config.yaml
arch: "vit"
dataset: "short English words printed on busy colour backdrops"
train_examples: 90422
crop_scale_min: 1
norm: "layernorm"
mlp_ratio: 2
bias: "all"
layers: 6
register_tokens: 4
init: "torch_default"
momentum: 0.95
batch_size: 64
weight_decay: 0.009
Rows from block 3, named by matrix and row number. Rows with one number belong to one neuron. Each number is 128 + 32 x the weight over its row's rms, rounded and kept within 0 to 255. All counts start at 0. Numbers have three digits each. After the name is the row's rms in percent of the matrix's.
# gate: MLP gate (model.blocks.3.mlp.gate.weight, 1024x512), inputs 0-170
# fc1: MLP up (model.blocks.3.mlp.fc1.weight, 1024x512), inputs 0-170
# fc2: MLP down (model.blocks.3.mlp.fc2.weight, 512x1024, transposed), outputs 0-170
gate.736 116:105114113152135111178157118106089156152132142079162161093078134175122103080105152179144079166134069146084123109122132125099090111127089133162135084090138221106079097103126137153172173156070098144038150119104139142144027158144125118121127095116176113137189104091122130167116159119124120076145125172072076130107165119151101129123180118112126120175065169153117134132104130127094153123156116172117107152119211161144096144085097084112165124144130131111089176173135113161138142087128108117075165135130150144123166099155
fc1.736 108:116125129136123090165161145104108163132166161116144147123066137154112123122097191148171104157122112113120120144133124113085118100121056108172102097090090143111081124109133164195178144168093086091076148106094130101161074147123128110095119156046209123143171123088143092190139110141134148116095150137036076117132187119112049158111204148119190120131065148112124172140106112110117165112117096143129152169108207139093087116111108115133183143166109191125073151093105102111141085095141127063070148121150165086111146151167
fc2.736 101:137118126126185142159198115156111145114111134142187076182129107075108195127101112128193169148139135176181106127127114096145147121085197161098058083110171132122107130090118169199170138114112149115147147095202168105184120123166129137177157079120041097214135087194091105166140130155162178169189138120107086077136110151136135124095095186144113117185122130101124108117110219187162134097119079063131137134153182148123109070175176129114155132120087125137109071131105131101164148077125084133140023174188055087147122113083
gate.737 069:120171168177131102144136127132113192128136177115109181176117145067110125089127114113161112138136115084150144122106124162075086164094059147110121114087209130084133111178069139179134145153161106135123116095088102095109095129060131137167146101136046114113109189120145165145096130119129106075143199096153168052153089092168158089114096087142113151143127121100156148171181089052079147124143134130075127161150153156150134103072145088128116174105139122078121135145124135137098182081128083184079166163095132126122108131173
fc1.737 074:151142155170121148132130110213136169121135158087091197132146108086160160101139113176149137122113093120155153141115134131124072142126086105098133111114127126045154096180105105085157156192140129180132078068128086134140095119019123125123162134207080119111109147125161145130154140080107114110165161131188176082150104135177168171099074109149120150117151136135159048107138018081144093183151124156088147133146124185131174113141112055183118163118143112084109142103108112146114163145093090168065118095061086139095146128130
fc2.737 076:139138133105075177091121138129128091083126161162123053098191153161130142142107107107126135146153155208105110178216124141166089120089046129096118100073132116215069146054151127124180130074119173087095133106106144122104142185169120143098117109095159133124175138124135111107172138056139096150150125124079144166106142133129124123143111164143141120129130098104129140069153193119122125112147126119185127142106129106150137139100119109081140101102101183125133127134108145151105047161108198126114137083105086154120102104133
gate.738 083:139107132101089129089117155185126137114158069211104117166102174104131144101164115175150164107117159127104111076139107138112150127109119109087141090104116143170128173132155108157129152205143135102110070193113101133128151130097115127139121111104165139151128138132113143112081098124092127176127109141089113106129161103085106105111125110141108107115132105112137121200177126188176159153119100129150099175148112141106119117176051152147122093126085080086131124157113119196132129154134093129108153118069130148124061131157
fc1.738 082:118073127145174094097137145143117083104121099183164108143101142112153162066100149132159124066025136167157108109116121156144157087188134086148106135156050164120170170181090124123141124164100132144107114096128051096078124081085119144185119101135109148156117112151127129131106109124149120141100099183111081095129135106184097076071147107135137133151052119156197166146171101123173116170100115102185123153063125159104162096149135120102100146135095146166140129105170190148059172147130108126116136133139144154200113147138
fc2.738 087:093099125091181154102155090115096077109172129110101152182153163136182094163112130111139157173128130127048121163113081151078128122103108164099087089122136111066086077116094187156140116075111169097203169166122128134126162135143155129166106093085117105095134169123135142078120140167123161100123130116160124149106185110093148147136153130093176175144183088160110178176121129153113083091087114130190122147129072108136120155110164108167078176171116107124121098152130108141086120140145112148152147087144067147149145073103
gate.739 071:102115150109100151118120088162164103178111099113150160082077118119137109130144141051114118131066126192104140054112149105104126121090138144161185132089114145153073147120074071175136099186160131125176196120121086111120118140163154063109162118070178118136190094137166079096119171176083137133094152085155126113126109168096040192137148140131144169127133169136161073126176092184077132104087133157112172123133171091160072107121159127125119130078113114172129094180086097090140143113162106180194146123150128094092105095097
fc1.739 066:129136089136153137129132140145122093134112122150120070127127104090114176192183136135140116135162175105087047164159087137045114139110151161210170160109124124104117139123124158120160143152104073069207133124095164114198130118174118057096073200125102061172153211152099078074166106144170157111127178115177130150035139133148168109076138150112119141058116115087035127122131061135181071147129193141133157167136128099173049150217050180110126119133053138100130109133119098100179140073120032113161157172083146140060158111105
fc2.739 072:086088118144114127094127125037141185158070203155107173133087116200120124155133068168140111092120112178118135107138151173071120143174118107142180105048126159149105184153119121155069188130092101117103138125159118116118095130148140152121153185182140094097157131028092132152063121077078125165128092058120134092071131148100142156117151146094204135111168142138151108129130153114143099164154096174077146118169121157185138123116127118120147161197149086116104074138124092182188103130177112147140134134162123125111177062073
gate.740 047:133142186182139142038098138104160122109154128142161097156111102156151156106134077145094164067085132228110126144148162140116169166102106104113123091109123122070135145177153157156134155074134144078110103126072140044053168112120130065192133163113130086152152129121151102096153198056156167131159142120127118135172159105100122078099189150147112137120143072086157124057142165124112121072112118141131117066151152131130062116133149172080151128092133170181122150036135111182178106136091118131090188137182152147115122089114
fc1.740 046:130113088108124089161131129167089142107085120138089171115148199081119126132122155127106093183142107062158127094123123129145098143127155135116124137129125127182172112115110109109145108205108104171136148129182102174189103164123089192090081093159128142118118135179164146146131090175139143104111098108105120132077086121188188150131076139089134120096087177156089120192143110101192134167157147136067142136073109164134212137164125142185128143158132114088132118185139127098089161144143125105121082116126160076162144191090
fc2.740 058:133136088228112100098171138162135091074160151075173139124149121083128139160074073129126096094149156139119120105137168153121166151098134183203192180158148109089119126128129163106191147153166168154115171160091094101121128144117059161129130163137122142093159123171100109057070211100114072154158142123169155096144142137111111149137169154085120165125143094100093075139097109108092140133085139121137177121133123168084121112111167149131130075147147150111165113083150133100146084104136145080120133136124142151163173185136
gate.741 139:107155160172129201145168136135105110149098115075099104099110123133153093082111046164111152126140112163130158064155092065144120098149132093146098171182153121169093089192149101122115140151125132149103085113141180153134127170162175087171105097110118083110094162163189154165120167146104132071124177123099088138132129126101114090076053185168132101147187163128098160063128184117145167152117084083090148119110158095112066127118177134137163130108108125137120138065158170149094123089123132188157077138124170201133136152115
fc1.741 150:147203137182157164109184170139123088180091123031093133101132140129147119132117099168113142079128121146126145077156105087117098096134112083104116138169153109148120069147119168127118137117112143118121105153129140106112102169113168107179126069120096135110091184128194135161174173154136168088142176146107087153134151147088116099066089189157099108133158136129108159062131202122156173127101077078097148131099149130102073115152192133101131121102125157139088147064139181127129127128138135193145064139138163163158143107120
fc2.741 142:083083152154109126097162147168157114110108094167118145136117158110065139147124165115151104132144114109165104136165167077167071183117129131144078149077152155151139141093150133128088158157068107120080100103153137115107106148154184085102123108111039149098086045149139116141137089154086144116132113133158153184145206074152086136149115127157125127155170131153096100117186157143125087160124134117124151091094109150201099146164158211151118107132050088116055132139115130139169095156129098084122158164167181148177102120099
gate.742 111:135127102141129115039141171092148130162138169148102123107118137163223118130136116118152157161123100149077204180218143049160161145155094107078190157155183188148119165136085166112092101127150125107119071102150070139131107108105161118146051116107146085170075081160144145056108115119094161106103179110108154086130087129144087152102122132155094125139093091054104056082159131159123188097136104219191141161100084140127100086136085148088132121113110175099112124112175111123141150144118150153116108112154168106174141170127
fc1.742 103:134109136136090200138111112136132141131081113133133125143104119101078137101112096108089062136146130144136122119056112098193126120178155116146077053110104124092143103143192112172153126169126099159122102081164184127071147117127124088140166163167187133037100149137080100123175140126168116147164126168100088126127085184109137090138130120081183082131133111143189217167127172069177115165103132133128148106137124171150154142097164155198173101177188088163124195124130147092129090118135115102160173159134058107144100084113
fc2.742 108:154137140165143137148102155138131130128172132123215172159106104118128137107134107124157125143091189097136111109119183082094105139129175144121166159120155165156184099150104207154129102111123128149166076142117070102133136077125114056097129071056135091180121127088142132130092121207103152122133190150147131062122184045128112107089092158105108080075129099089120166173153185074146144123171114127098122177135137187081117156070148055138112128086091086162150085143112163131136120149150083148095157157114131127121164096101
gate.743 124:075109088137138134152130121117124079105126173132065156086159209177116114110153154092130061130078113149148176144134070123096128118159165123146073146184150091116075056084180138142141103073107082098114114179092150170126142124140123124162124128134141124166177113158119065173116086153120123067157154146162134124128102125126133116126184143063124071179133147124096104127116159126158145116093060132146061118178081083127123136117127156074141177167154183105126152124141105122106183024082215154109153126085092078123129128174
fc1.743 123:093144082139065160122062088079106077081116225141142171090135222099137111079096156146125120158134107103122105159090055155114158167150158170152128147124108127095119141090101118106161133091158121150109144152091121115130113119181126160137124127124120183148163097141188099183085058128133085074148116186094135128137110145157146139149077099111082134155118185167084102117107099165115119156097131114153149158123155143138133135112139145076150116129142128132142141146152098120112131119066182102147091109095089097078047092112
fc2.743 124:091177157129112157056127095188119158099156098150060133128115125201109122156036130157108142076132146110102185137097119124129136133112100136158129132138177098087122100144092143094152161147197137189102135150148075062105175215118132139083063105155152155139126098181129162126118090074220170134104144144152090163129162129162123140109130073144169072137162072127135130184089105129136138205172152085098122141152172101116161099158093139079073138125107053136167151175164125117075156113059093167112134147155096166117130177120
gate.744 103:098143101130160120056100138071144106110170136186122129082148144149170120144102116096124093164137174174102098167143079123135105125119150121138192111173161151211127129148098141146087146171131113150101125162089081140198149113203148082117041100128142107147098108150094112139173178149124110170099133118073103156166081086121132103099133103122100154154132119121129150102152123158080135159169106156089098085090144143153110173133119134105121125221119142123134085087146139133118143115149167103093123121119140092171175136155
fc1.744 103:086103095100128077120105151087139147136159105091119143039128165065163098172140164087078118094115105201088108106137056116162096083125117122117154152162147123179081179140104183144157155129098109189073094151106118139139133152167166113114107107166106107152158121140094164161112113117125172146089125135051110152150098102116156096141163132185121133110062166097114214097173124180111183166163106176052073095103137175168115148121123168143141127166163101165124140153111121123109148104118172079084123177076159175109145131185
fc2.744 114:132197153174151188145160117122107127079093141157048168165155153076115123218159127147133067155116118144127137118149151144076115160162117156141066116105173147067145116130135125077123210094164095171149131084126114072110141141116128121175118133070123158150093141080160133164139140096113118109124084121082110200115141143089190133127147091160118137123085130143108159136107160173170100105143158095142185146133138199134153079133126150114119143081109128153190159089155096161127143124173139126163126130157103185187103063139
gate.745 079:115149071063109158167104144112140166094115114160058132099171132107099201145038189142158158115137104167114095101191104141083118096182124180212089117094173180124133131194115125137101145118133105152133128090084117132135106170118131074146223093129125137069123080126113120176125202129099133085140140126129146119137088112147037188160124061156143167149080138116186111106152107129077138084139127151145091119128089167157127143117150104096199159138129137102147162145102164153064108121124183093105157189127093161152146128111
fc1.745 077:083170086093062073172142099121143103093099127122103147158129137157131188159072151126172169097167100150090114145162157157095143125149099208158096132082125152113149123171152115142138124112123136072123140138077114084114168128166075108198121124081139133118109141175101046114123192151136130176128131142122156147122102043129080147165143108124078185164116162091142141131134106101095139124126196170156112087151102134135133088123172164086136138134072144105122097074120138125097170087097161143112166202128128203161139134179
fc2.745 088:078088137118101133048133083087106147176103179134146082146129079080138136136122137113092169120111161082137103142168139117148151071101124077145122184139205176106095085123156117127176096069130057173087130134110115105131151132087106114125105148130118145090156143090113153135128127051140135124199107053093129176136103152133142146123142129184124106157117128089139065160128098111129149119162130114081129152178156136165085130160094157102172122110128151113123118103106181148136123093108115131118158103115156185199109118214
gate.746 098:112118153114156173139122110131131119153173141165178121089095037126178129083128112080163134142099136106191101126112165150121095121079087134094132114123168153155139157106156114167083201116112104032089135127166141197175162127168164142142165144161147179100054122092153109144142142103172161136135064149128153151110124128138075084180103111092113165113084112065068121127122144135143114110133095088106162180146133138050119175119090057147124078176171141125136201134063131133080165111123142151140166105106097160130155141167
fc1.746 099:112078160091096147095136173099193116084020114106055158179065186090133154158099142198163141094154157097076154100127088140151133109154110140150146162135126153088089142139109126099128083154100153206139131114114109105127149129123113098090132149059130105147167158139085155163138134121089088154099184090128145142143171110117175179110076132142169121128188128165187126112107134108114131154139204118117101068126162114187156091147128166126161168137099085115139043129174102143163061095156089135102141121090126168146158177150
fc2.746 104:152207093116212099145154116087167179173171071182146079115126080162180095159121171104148134181150129154177113154102117159052096151110124109062067163187123118099148153077133139109099115077111128059154122149103138118127118105128101166157099124121085155125066117103197105094125137123119198132115094145128145110094083163149093107141121118178106127181152095095102151121165154146095141161101084097119156139123149168124138185116165124101170133104134119116154151108085101128139146117088124159143117137093115072127116132121
gate.747 038:158160113173175072184133188159130069147156155126126148123084129114155075166208106102063073077103196161141165171144123159158153193132186197080133047142135134146096109121107103164139139049157096141106192115057162133138145082134161120119065132163173117131095110096079170149142144145085171075122122099158104174165090143101128153108088100157066160181120155129169108135081182099121179064140110118112150156149134108158179144140093082095091140101101050127057129048139111126130111107153169126080090164139117167125131121096
fc1.747 037:071119104181168109119090119178144122144150175171088164145129080121104104102135083086154125102156098147124077138189155165099037133137132144120151092112176085208128122164128197099101157110149096133131201089104145134189139125163113151064124097104134133152126172084127115186081093135118155127172125134078137072124148192142110099121197152145063112129146107061112181182107164114147158105102129115085149103075113140115147116126149119109116104043055069098085109127126123059067122151092121182063153085147137170147144131101
fc2.747 040:119151079119123096133138128164139066118108133093140091100186134076176141136126121119139163122119118130090162131131124095116065191119131145103104196109162147163178078136146106128089129117139144046167157127160147123133154100125177091123111102194056133128100151116152042144121159139129097081198114111103111149098096106068142157126159087107077121136157073108137092122106101160104174126151127115129116141081140181122142165068126097152075128149128108127180116093164091160152123130138156169108098127162137135165117140108
gate.748 019:115144106093095102151191074148117143140136191182140153099115131190112157159089117170098137142148100169070078127129085125090080165130111145113151088121150080154088130130139107125090156137132056122146103110200128165141095104150126166097121196122147145131143124126110113116119109141145137074140120104107173117109111133124085128139140144131166122144070124133114160118117112161126154146094164075166088109143097083111085141089059102108085108152163115177142097094126140114169200074134088167122080123110135152095179098124
fc1.748 017:129127146104100146092050118109096131103118120081131086126076194105137124027121120101174103117103131042130150144181163068162152174099112174099175202129121194112118130161088162128098114132158199161123130190117135111128113136129155109142103068141126151148171098133155119162134135133116118146161163196126044196112143182071161104138110141130172121105205180085165116139104097127154127113130143187071157139115167155154154095169188110175116147142083093121121141154113067162129088204079129047152132089153131110199107112099
fc2.748 025:128147143113162130082132101151120113079133155130123163108097130117130096125101173118131137130087152086104130091102140176121086136143101123128090185192068095153116151143179103122138148144116083102156124124113128098190089082091109100149125179119169183068203170194189074171128176118110159130132131115121118185109116103152122136132112120143183148155044106127150142120122151153096177185163085165152099131192079131064157141112087110188116123126143148098079120124186140122135139093129156130131153158105142139155096124138
gate.749 068:120118172149145119123141123126107146178139166137073117107130130170156182104112187143096067188069089124085082120120138102091207147121108125127129117137126127162161110087106196143137064068083143169114163135074176178150132127058113183143128106120090095148117140129089157133106154085133137100109107154119108095140129205116085143058159153148115102144077093128125134076083167142132105141098132092143144093094161161108123093161168063164112102145112174125119192135134123103127078046178136153050134147186135132136127093164
fc1.749 067:154160111117130204104171144128131119089075108174163109129147162068139114172107095119114150052181147130118207172183116088176033068159151127153169123147099100127131121164064058090120128155151118135115106103159074144116183127163139058100128185151179128075117135166180137138122143168169133151117117099129166150125171056104164110143087122126148187126154148143088132178163078114116128132142112188146094137122115109190103138103124145138183170122129096099078105110136173137112121206078113165160130109097108154088162174096
fc2.749 080:165142115158136164107120105158080175089057147134114125086220128102186104171106116121064184128145144138114124134064139121115151072161070147149186098116167113121182126129123155109096092094195107247145129068102108099089108169110108155155097126084109130126108107135059124068178097158070103128104117109150166124160145102105132178102132107156129143096094113155202129108128100171119102170129156178133163120160103157168122161143110125102088102145103162101115128106160107094182143129105158153108111117121127068106199098087
gate.750 086:199121102155127168138147114112122193102082128149152167162205127098090144123106139175196142154187130107167120144177140148161157100162141154144113110202125095123103063139056087103086113106099147163162123141159089162137149109138163140132136146131119170138106087098100128125078160084108166080100138155111146123044148152122127129137091110119086093164075143121130139066130111163137130135088090141142076183129123154173156152130098140100101114088152083133073100137125106127065094102123046162172057155093138127078042098128
fc1.750 088:152154148084124159107122167120117092155169124100094123145095051106164100105119155094127114177092138101158178157080128185179125145207167086104186098109110186122105079077141117075146092161143127193109113142174133189108123143158071118108139127071104117114125165151137140127174089118103083188119096135119103082122095064093178137117151121150111154094207140152168125139122112141173099075176188113115126167142155162109077116159058129143146106103086090156111152070160116158098144146133100107134145134156163100189145106133
fc2.750 098:098173148128072053132138146153107125120148108161149130179115185167118130122108134067138092134145094096137158133125132092136089095101120134143098114111105087189135077143121110133170089097133132152179091167109080125135114116133170103117177137104140143083144145101083130143087145147131165108135080146103139174109127100097192059141140116112138137166067158099142194126165167154123170122142092085135193028124174123103129189110080140126162126152125172187165111142182099130101140124116123116131149174102102137156139170111
gate.751 076:125163106139110111087154164088082137173098072138158150131185116183134149068115129150186114063163165124180162109080117094128098119123129091126135147092135212142064114109149146172129139179095124186140194108112119116098089130122126134062143123156127135141131117116137164131134084106141124078087083068128125104150114083130160175132081163112160123161151143120090130106106135125094141146162106126109165087151138148064133132113140173138050108083082138080132099110113086130109141199176097086160139169102153130122113127113
fc1.751 078:106141133150157085093136096107117141218141195070156123162125125145196151140161110152135100149049157120173142115124145087164193133098046186170114129092166093166169140105166125145126158115080127099129083131155112109060130159200129064095149128127120144123152133082092117134200138085077139141138156110148076119163113160143166209122206124140135169117152106113122137091165143090178176138110134101121150139157139100187179207121112127097151094141141167120099123100145086110147145169129137115064089096155127162126162175109
fc2.751 086:134137086071121107087163194114141139107087104135125117107146127139139108130137214146107108170134141123096170118086132087136122100068087150136213141110118151063132133199092133108107146140112102111124186079126086012124127081112116079099147099128129114095174128190095123149089070118157101126113136134193115112123150105160130140118084115093151065156166227168097125096097143196090174141161152169125125083093116114181129083144150177128091142141100077126100208086093097179131159068122115151135097159107081130157051160157
gate.752 075:076130143181099167104125152083121124163178127098161034063085136144065093101078080107138190126154152151122101090153132148129173180126094138177152068197177087208078111142090112200064108127146114135100179155128081130160141109154121126104127139075082154145089125119102073112115056112080112117135146131133167122107102129183125156123120132126071081096120124113108108127159185046164077143115148130121158106084187122122161145132067159105139213147120118130114104114149115102147085071097108175123133174102072149130174152099
fc1.752 074:155194097115091119101111131132168158129101112104103167114149148176147197155140141141117121121169136120130172160162105083105142104157162128119130126053085142113135156141091169120153102145141115129119142091135176141072109157110147093130095131127187079104166123051151095153169135079114132154132094136127116162167121131123126113143103120140149166164106158165139116111117071204075146147121091073081059149122143106174079109145205105111144093059156134149136132121109124148056208191137122111178151100111114049105105136124
fc2.752 088:125108158095134136145162109203160107105230109123124103104126186141119091110109181098122159145098169150098121165170160098145165111124130168122121195165163083128097128126097133146117154153118127100108104114124141118135166098108149111140111129095115037193091124171130110086156124181114151092111144183139139208132182129161051150121115154172085179170137154080125178133100115127115110153151150194124138106161142131106079107112108146148161166117096138114155101166185160060085142106109144089139103164110114135117159118122
gate.753 051:097178140146147101208132072129104116078126087157124172159117175157127103154146135182170150088092148150102080126121109183165147140137138207159127089119131088158087149098165127141101139148105111108159136076074121161115090096130080116122155159126154132085106130105089093210116118148176153114112120160041110144076181148149137110092153129103033153112066098120129151106116201101087154117130151096144075083167122122154147152215124161146139137117150145139126146102142085149120122130161129131157098107113127146156107121118
fc1.753 062:126105185164167064175119094141124093061157144144150151145125109121062182147110078072168087132136141163108127123153140114126185120104165173214126104137083190141140154045207100150113126145100042114100136123144145136148148102151086159122131128072177132145141161117113136222103153223168149089118131118131089163119171103141169117088092098123107146103118106166146140105127133122131142105080150120107181115105127059114095126138120134105088104105143216175069129119140135125128113151138135060132099097136181112150184109170
fc2.753 062:184124120092173138133078138183077127084170136099060128094162092140128099109101113141167115158167130138094156164097097106102164151159186162150161144149103108141159102126147135161112119166110106163094105129091112127124109109124177143136155208117150095129104166090144186167156136167139131155138134131153153054134122120123110097157086148139153131100182142056139090071107145181128106120097095099044158144138153111177102125157186108148103131114143184129082120122125127070131126113100087102103093217105145147139149076100
gate.754 115:090185138103096125138178120103152149137132130171133193212217069134161167123097124181148099115180137125063112090148145162100159072112158133137135112096180121148100132155107108106104155140133026130183091061177191119078171132125154177157129092139077065117141132132093125116102115157100118184157121123190117107114160106151106133080172166130136154148110075084132096141098207118137075110120164127128094130125132095103143151080104161095147169116161110112113107163098180095137108108132150127078126115108112134097105153146
fc1.754 126:178135139148205173122034135150139095093145156088105108125104196135117097101167106081119165104088138115157052133150138168166040153149080105129080159195160115113186096122120101155125094139143124106104151160063091146199127133131142186114107157135155124130091146102148110139160114160197119108118108161109084166132144151108151158148114073133155153057144177150185132152146105118090113097127102149130174120126160169100136130174137103117122104118096154135154118140118079156118158137097105142182128083133103135106127153079
fc2.754 127:110114068154101094155083101140168211090064085074158164168136123120073139182077146080156123201156148082100138127139121143123122116150121114134180072135126165142148173079066131178162152185088123110109103078087100138065155114137128130163157112055233102152124113197127164127183163137126172111103151118144067072111143151160065150131163093131164130115102139198146154126163110123114087084111046180185103131173156118153132143169133107164108111146140110081095090076114094109115138127081117116102132152138151100147184145098
gate.755 118:157105101131173112173153091140143182151130154168081099105088109139178068150116188071102164122137063146154094106147153132128114084136132103157157175084190096119078178157131136141108105102117096148056132150119126122181115130095103059184171159134110130105115090175144108108143171137122093136109152119132170133095118103111140129121110083087134118082080199148156160211137119156152121128098129191154150135146137064119120171146111205093124144149126091133088128152122149132169130139123164099094138124163121115089120100114
fc1.755 117:162134119175123173121106131095169104164146134062121139135163223158110150093126086171147153095114120120128119133077171086152147063144146163069106099114130205173206144079122182093121172179134112093093112112158099103080134100164165121141086061136169087140160160117084094143144114074116156144149108095088047124134101160155072107106176133109121133133126128132117150132132183174083141121114108058078118138106150124089115147127196065164109154109144117140133136098155108101070144093132105091132124090186065120101135148120
fc2.755 122:160112048152086123152106162179089158118169155139113162077071162087160097118116155102089135153169121085155077171152141159073123118103174086132174133051100109135110090138156134182114143111144105162146082159079178148147148148111131103115155133140136099178136161071102131103108127149133135133061151120138162091114105124113119113159062089160146112152114139139070042146131153100074130161124132110122214136179100087136140170115090153084103128111138188086106077138201099085129100133112157180068103117071161107135104128194
gate.756 092:106148143113184190149110152049105126189073136122154111157151204173139120126115166106157125158164075053101147155081146065139108096158125113103103100117184122166129097104126123146111188126133149160146129158152082135156152113082165168144147131151095077148136095056099136171176163074085087069162145145182109143124074154082146123143124134127096122182085147126114078126108115159088126104120164137170167132112114105151059168127169133132089121129143128095092115190131109114113132195113134094164190089133081102108065180087
fc1.756 086:116093111187089125102083140108076197101173092166145171093156122147129173059134122120180171167125068142127116094164126095141107119130109162091103100103105091108113117062106134139105091097163161091159136162162134089157110157083121119155150148133118128119098070110101122144091132143137138136098085097111180139142194121132052038117115136167144187156097131168138082152128104105049179145122115137121176142142088171108155139078083153152092135180159138112167158118124137179076127225126123074120109158099090204150154118136
fc2.756 093:124129143145156112136135143108144155135160094087101126115151094107130090051086179109159117140075113160132146026202108067119087163139177109150138106120149088162144177183090138104134071150094125091095099115136130051098173111105077152115156085158107149132114148124085120117130119134057135173108162079112116159082119152153118106108106116133124128091102167148066115108181172110117200100116143140134199142162132101133122137139129143109149101165061131153120117141124167100197114140094143144151142136071104149118094125103
gate.757 050:087178166107136126119156136136148119143159147166125080097142148107124140121124137121156122051100176112113111131065089171122112097133156083171098093149135161099170136117127113067119159096159196168149139176121101124103113117122099090082115133125126148089104124167066133139103199163189165127152144117166141142139118085145139157128156123114087116147119146177122122183150069175183120156062152158121079111104116103059163208131148082148172107151144097136169098121131071126110122174149105059156150125135151181086120110140
fc1.757 051:163144117201125102076140107144119124142145151148153106186133212082148118146144170127130090127103151151114122153151134128138128118104092157085156097098124129076120109139148069139165109196107120152158072089153086153119141067159123109136086119170128093150057154085185119114200101152098110137118108108146105180123094122138099064144088135084076116129133119184041120106114150164139133163119135100169150093156086097196179110091125112055128130119129119082131112095135143130133124112132200106127133183170134099130138097137
fc2.757 048:126082165122097145107128110115129144101167146146166065072131153136176138115155200147145072195107140141108193102227163104103129128142147195171121127121115121139152147146179132088097125155131105112134156136170172172099158152108114083095117121077103148099171105117123127157057136143135130090112096106147122073184103155104118121076116121134129134099119140154119120096091106117130133083134137140124097138056099147154143144099125157148158161087154153141152166130128057103155117093063168148173162134089144174093188148155
gate.758 121:180157102137141099109089072154141107112107056160146134097139095113140113122075146191098141088117103146083214141206096164172178100105160156137107120120121146133158101138187125173097095181154090127139129058060085123105058173131134113120183186099084156124113075097095081086194140149134096123196124166166082106075161099136154188145147163129169111084123125122129112169139106126076126100121150116089074130123147126126133144065108077149171202134130109207098117164149116200188146081120076151144136104108145052090117109107
fc1.758 131:160086127155119124136149179152153141162148156155135152158185108162147116095141055098193066162130171081101143108131166085094135136190110132094132159152117152165194135090100102116103128127115114127116082142117094145179150113120152110069086074101118102182151188168113125117155146079072099110090175085069173124067105129084155087100146167090112133138119160171173131081099089178148101109177141128168168149147179102140149121124175155139141099119158114121152134107058108097144145183091106114128172089145143192122108133097
fc2.758 130:140162110093181118149094110163173107063140095120171120157142182136204200147079143133141154125153111124130098153074117098105119145109094119157081113145123103137079195141177154136123114126122095109103158179111106084130170068201075143133159161112126118064077142075172093134099153093194079124138133138205138116125161072110106192154139115162095119125178120122174117124149137115146180156199127150121131135127111102148137111130201183147173155093139176126129137125147124110088090150072110118156097160149104126142154144154
gate.759 047:146088123182100095174164118126164143114130126183121114132115114092118099187102188140108104147159126096175025150128122112095133122119126083164086111086118143135132141138115147132064080110186173133085139109117132147092209088191095106092163159107139123099095130132128109116129079168117120144121117196157141116078074098122098105096120162108174163109149188127090115123118150102176056156089054130134196186096161132184132097141106202125107199083111132104142120125178161127153126128203079153110149081127072175102131104151
fc1.759 048:156164100169136124106087103099133169136070141129062069088148106115114166147124113082133122168155122082106103091123106112076078170146102126127116172140092161176145087104095132161085124099157132112076143131132141230147164139172123126093157164139097149118099150155047109123151129130117103143106054137160120144129104129101132107130153167107120145148192150135086184184169178111152124094050118126131188148068177113189144102112147175100148165109195118099146091133143164127116182125145138082144125146123112123114086153142
fc2.759 056:121095165109098101052133112147089121109085126112145051138197176200072102087112179164148084185075173171154150141099170060072141136101090147108158099026063172134123128082146101087118166148099082097135119161163162150151123081105141142071147105085131135162194071118159140131146166144131115058107114132102128063079124109165119131094103100109105168107169122088123100141173107141110093142143114111104148128146182144086131153093107163178103132169140166143128130092137112156122172150161190127162081148078117174178114114103
gate.760 107:153183099041141153113109195131124092093136103160154127130105114138167078082134104110104116134141119162117187092164119144171107170142149154113072159093116111054120180157101143083096113069154094133134149129077099119109118122097180106163105135116087119144072070164157152159095168147097088155131131141108168065140132159116089135114182100114137182091087157154103157150145104105142120067108142145146162134146093146112149168105145113171076147087121104144114098106062102144134106118101129151136177128094147196094122109161
fc1.760 108:096132130131143117153132114194120109177151151104055128151158108088056087134103147128156139152000064103137129124121146111135110076148122126229157095152157141078156096113166116182118145144115176153151120151148174090093137137133078140079087104142134161105124173106108152156095070153189128105131052224078126100145135125137140117155112140172142113162158124150145089128113171078121144188118165167087118139119170125143107113104088148178140118129181127106132118151145125116128084096096144094150104135168176106134152163081
fc2.760 113:169120130136103106140141071183145075088055104187167153187124147141078091084157131073147153145089141167155174130148120165186134129118158100100129123170130172151100113164183142170144124117105097184148131033089137127171189058063138117087167126139130140102157123136149147099131094089094122105103165128068105109125149071169082145098084121074111156054139120107080135116162092153152135138151115110181204137119091114150130102152151080146162096141181130145110118053143075144106150186184127151107124129145137125143063094103
gate.761 124:134084115123109134167158067131164146142115154131135104176119090087121111138082148190176159107083132154123071098102164118074157101161135169099044173061086123134137173164191117133141122091124106112102092092129148149141122088081157133109171090214164176156111125114127122100149108080167170107098137127122110131137191108149150133139122052076152150159127158158114123126104065215129075172155107089151135102121089115151147131146054077124132122157118157100143074072094145135109066129137069125151149169123105134114120105137
fc1.761 122:122171076155148142153160123135138186147086041169055107056150136075109158197128117121123137131141109168122164126179133097122168113125132077129106067151138188122126157125147151115082105167093146138145142159130101154138148166185034070109088102107059158156152154111176135129099095124155135130102078162156115117159129113133079185118171101100136148144128160148114146103196122128105160118060165150135077060103103135122082144135144156136124147090128130087107129172132125112098130131120195140129143137074113215108122130146
fc2.761 120:127129119182131136085170070096133078149141185105232151149140096078146116102090066113137129135130149149112104140112105178027110131144124116156154164125149111172185084075121088112157147094095119136136147096081150055092077131065119118179113076142135122108111166158134103082104106086118068123120081136196130127104102100066054156119132109131146118103115153108128150118089146165084103095102095127121142155110154121102144098072185186104042147162084098145117095143145156145165106077160128117132134197082112116101107153105